Rows from block 13 of the image encoder of a small contrastive image-text model, named by matrix and row number. Rows with one number belong to one neuron. Each number is 128 + 32 x the weight over its row's rms, rounded and kept within 0 to 255. All counts start at 0. Numbers have three digits each.
Before each neuron's rows are labels from the 100 images, of 14848, where the neuron reaches its highest value: "lies over" is the class under the peak. Only what is clearly more common there than usual is listed. The data: rosettes with rotational symmetry. In brackets: how many of the 100.
# fc1: MLP up (encoder.blocks.13.mlp.fc1.weight, 768x192), inputs 0-191
# fc2: MLP down (encoder.blocks.13.mlp.fc2.weight, 192x768, transposed), outputs 0-191

lies over: backdrop (100)
fc1.126:087123118130102125171109139161129101136153134062141162144160147216085146140102125107159126152126084106080124120145147139166123079141094113148152060179166163154148096126114150110108051137135113102076122193085076052169103114129071140089113159124133127128126158145097130143167162044126150118104076134175148169119161105122119167129151142104168133100137119112141130131204127124151147168218094135181194124077148086089111117135084087115115138104124114077117126171094151097173158079133091117130105215111057128101136145090154113111073115107129173105145166141172136156137092149141104088
fc2.126:143135199094095133123118097105112108178101088129109149127102137106127139099151098091142063026139161138160176138088122180108111110131124098141138088165097139153130108100152135173119070074123118078167147134171159153118171133132125150104087110117128121126088128200097141160171125075128134112155130145082196168169137117107140121088141127144111161140110089253017135115095071134116168149197131142112120141085084083142139096180122116188133097143125100172124199155118167098119146110146118080140112156137135102107097155103105101066075131121138151140147118078129164130124165085147129136

lies over: rosette (83)
fc1.91:139093155121129136135138128123151121173120081116127144119193127152103096107173093157180142086126132155114118119108124125082096095153055089051155100169162126113083116128121095118147094081092114119120129185132044172153092148095175207135160081162224177155146177155137128152079150107115173160113119140118080105108135154148105139081116120182161145115125160093184093141153133125141140131130160123096106108165162142082106130151116125110078121132110109151137135084076111115072108130224149093139108120099137128112113183108181058100087122168100171146155089072111089090090135081172090134
fc2.91:125144112083025138154126129145127125180166140124118125138124177166097136121124190156104096120086113158158124162155088140102103131142096150125096123153044104144122156154123107083130153025116149118134143122123133071161160082183064098126147146113119173138122173122088104202139096111164095140156130095095164111173153193161133113136173147088148142133161062114148147073149134052098105143190118127169097129122148125149139118121113183169162182167151099168132088189089108120156143169121113088119160076140094123109157066135148111092157084086136165152159115125083121142186171151164106117

lies over: rosette (75)
fc1.266:125171150131172119097129107124126137130129195113159157145125111072168108133093174122129106141118201056140134166149164153168169088172140142178109090107108131108176213168118148108144111151092128165091168171133164117138078095155096086165084090107140082110147101158064079141088136092141138126089161190148187122143167074145136128189095088138118089098122158127151083139167127126069137185137149131115150107099155108113097166076113078138126099129099130138107095090093102134048126148104100094155178122158136080123163117151141163120177115096150142021119125096096130144106110107165120189
fc2.266:112144154137102099116118034128088113123129153079094163121096182103100175145114110111150134078097142160178164147161120141140127149135144175108164128112101151133135075146160165131078150106134094124124154091117150133140150132091104117190115078116127161098081188102096138164077103169166185123163123165087122167163167145142104167186165164125124142189132151094055150109136103170099153115080149137216132132101166213141148101120117129105140116139148127111069130127152070148075074132116130190147141165154207105163144095158068134106133170130100151109132106115135197173116138073067118139

lies over: rosette (69)
fc1.731:117109128139120140083179152059138096147118114093156165128107128080121107143135182151111114155150132113094128104090131174099149128101137192061194099142154091102135142148114167088090156151123153064092193131141144106162114163087147098140097057130101144138083115090157162114134106152118079128148096149150162129165165088122129158087112176115160161217066136153124137117147170138120080168106130134136095159179150175131088142188142091094129146113114203073163089082137072185100181097103081106097167162116121130141137090083152112184111122160217169123148150156153132142159120103120081146
fc2.731:130145155093131140157086103149137135122127165076183079147140122112131149122133130160150141112131163202125106143167085117130203075139123152142095147147199077162122120142077131128129094064188133189124130162135170163108105157116117079095159175143114171086144099129206143150129135164120157113111129126139147111116103134135154155177090140136166085110178099086227156103098149122101089116163194085128147116100142119125057101093145165117115114100134165099110145145163184110113142140078117107174111150095166128091089151180158150123108141114135152064134135189162131089085086020164150111

lies over: backdrop (91)
fc1.387:073132146150133091091133088111111119142094063085141144131128113110170099148146120106099133110090103073164176165102130141077125129104140141086152130147120171153174120117130145118048187156131108120085163162090190170150136166122105134120114122092124140151153159137064142149142182168104130115144247128145137164125117123096129189132145117132136111112122103112037119139125129112123101088167109031143171038129160133168102104147146106178127142138153094131126120145121157097105056130128130059106122110136103147161056128133111096183132078071113142106129145069083115111145120165208157110
fc2.387:172106159089151098098100095128083163128117212141186142143106095075110135131123188128119099082093112123120073075117143154104110126107118130086112103145136086196172136107123162163208066164176151103101122150162167195133035087156159146118133097103071137113152127086101092120120162106132125129111140105146076139129145145079136095149081145137148110088126138193148144125101109104146137151133110131101106111156164087082154112145107106174113164102141094120174073133115104102067103135148125054142167123137124151142103120039086143122109174142142158169131166110164075105183210100143142102

lies over: rosette (81)
fc1.496:119171101110127087065118161133059114087113102125124128083104121061134180090104100164178088157128071128129177166141123127152146146059143168171146143116115133107082164151123083115119058137126064105153148164108105136072109200097132177115088097126147073087157150082138181161125160159128094135142146139178152175141113120144176085113161148083142108124082135123127151130209239145104156152114130119126107117114107103175137073099109148107107115105137127177136104149145136169142124129058132119190150125077138127126116184137174121105094099062090142119107184137091102132147100113106080151
fc2.496:071076112125131133163123128161167096071125154121078117144119054074170088124111120125115123115114083123116141165114192082142129161155177112082089095140103130078144094152086139131088138128061104150154164118110111078175156101094189108127114110137147089083133093108122073203109099132105100203178091203107119111177127151128096133102180153146147134139123147111120121133172154131070070123145149105136122211090145087178153077119143137147076155128102102130151157201134118130126107177142117150129171103188121131097169075124187118146096107100125150135088130129174099113140157127174057143

lies over: rosette (77)
fc1.635:144124136090095125179141171148155125147090197104131170130112097132111167103096169097189074143129124124220136143090122154133158206103114139137111163131146118194124129073110150094049093061106108121095147118097142173122157052140123156147128130073106126136078124127098169124184119145134114120169086173177131147081150156114117117117139076190141169109133111184072132107111109086126141158105117113142158058132139140174108115172098136148126122160103125120143065174165139114125186163140089159106094152115167081150096142102095088166124113156142144093045108176093098194158134109140111091
fc2.635:151130068156099128109070127122138113118139107131048143168139158096150150139120137166091106168153109152220171105193143118144106142113107099200112160173108118145182129161129187108167126104059122157116095116150166150135127162093130131131123148136120104179125117133135093088081169141114182123189131089101115156175149125112118109124133152127170115109159128168174129156133111074194154126177157164115132186127095145159130145154094117083125114179103157110130118149073097089115203076132131171133124165184183087091061104152107156143122133107166135136131078161141083194154120169160175212

lies over: backdrop (97)
fc1.95:137072161103148090124135158142125168079093083111188122111137098133082137164154137123132090079149148168104143162121068134104129140135125159099103108177126125146129110075114132104138129161127162111118129132133121124180094163084153124149147161089140111093137161134080106100137014160108125155128151091179142144138130128131087176167116156174150149096119070169128163077155110117104140082160066137124108000095077135140199006137107082135158175111153126176149149151143173122150046123117095091110141075123157126108142175123139094119112111135134116056123134122124114146141122137150150153
fc2.95:152101145134137119120119160121103156099141188119229086088170161120168101160118145141103111117105137119071134186140132059169043134103111128168122172169120099168118108119131130116152126105117170153136124137162141101148197111050134129118141104114107156165142088093132160075127089159105138150145140159110132085138128153106149123127099144081090127159144097217143114092134101135119161171137079102119128192190168138098129145160163087089110132159150107132168079117160192149074086162146095156096176134166149141111174117100140141137185175129063072078034155149094096109137104152135115144

lies over: backdrop (89)
fc1.169:185135084111187130126109112132120106144130116153137150142089113150134124128116099184095195110137188167072119089153134140131107122086110132119132143136101131128112093154112115126123151162125092087103095125155100166154131172175123194136113178118178106156129127217106093131141141116108094129092189110114089163144121085082161121133094087157093144109116117171128149102116195094179099169146144178093136085141059141169109110120103137118076099136147113117121067094096143122174168126109123114078126076102158075052123153060100071130134095191045112145078074109119196091079095080142130115
fc2.169:118173163119092096092150137160148143129094125139124143124058144166176147108135174163171154148102126152126133085175125141073089097159156123127101113156146146156159166092202119165112149084099139105132213124128120111157168104176163128144115058175114160137160179124098188141135103142172121142151133107140099158138103168064099140114147128099110172139147134191118086111133059132124202118065186082153170124156149140169151124088163134151120181128146126124104146166206092084208095134111122103140089143141141112187109156204064171148096160093116144122142064142075130124114109134113102133

lies over: rosette (70)
fc1.637:155087098089138174206155139107109133140099030143153136090152117129103136127164173224099115066132096146110116164108127086116166172132096125108139132127124159128115109124124099118100100092095152093048122148143120098158135108147064209077161138169170138025121163111128129060121113139170140141143123080119128114212087180162132145131114130129109136102188128124141068144114120133175118200103144170124120113130168134116111100136131045155111136115122170154066132119138119088150129130123153116161162125113064135154162147106116114134134134150084126046149167094163112138136099117157077102
fc2.637:065106175087061156089133157143138155081090113154151080160119121207101145100084240087126118125106110161187116125129150094074116121150156108134112142119096160162124158140118070167142075054117116187162129159091124134140161073165152102255114086151113155126117123161124148139142083137136106103131137231115138118186148156129122119145139186156116103098177093151122122115142095150148069106142179145140147107137135156106075105102131121139160155133150156141122142110143125120122097098136138117150140104129085123142176114070094109103130128084115157115070105168110174152141166175152150117

lies over: rosette (76)
fc1.738:072144108186157115082174145105180136154101133142127144143169144094133103096090127149138132143037120128131109095120085144077049185155145096091113072184089131156067126127141095095116143125164045108116095175133121203110141119159070109141144168172127151104125146166053090140131082138138120136072108137161127110140117138113108105167144109216106088158089123168125132073144169079098116138117110177137099163079120115105132156133160120137151093076091075141141110187137108088154092165098110117137149080162147151127158152119150113146114120138148163180085168140146148056145096126094062136
fc2.738:129110142092075141147105125129155110146098071095120153150126123117112127106105099158140131138074155125126174120129155116056088116134117091156118112110200181185152145070089134163117095201156131077179154153136126076176132102081168124175148051120165194099119131103093093122085168099116115112068140106132164130120190114110116142087205107172146140091159122103132125176107155100103099086085173107139134108117136131064110098122084162110124087125126133173118156070141170155147131134165114115180093135066117144103169104149075144126121162137176156170060100114157137129200182094068120137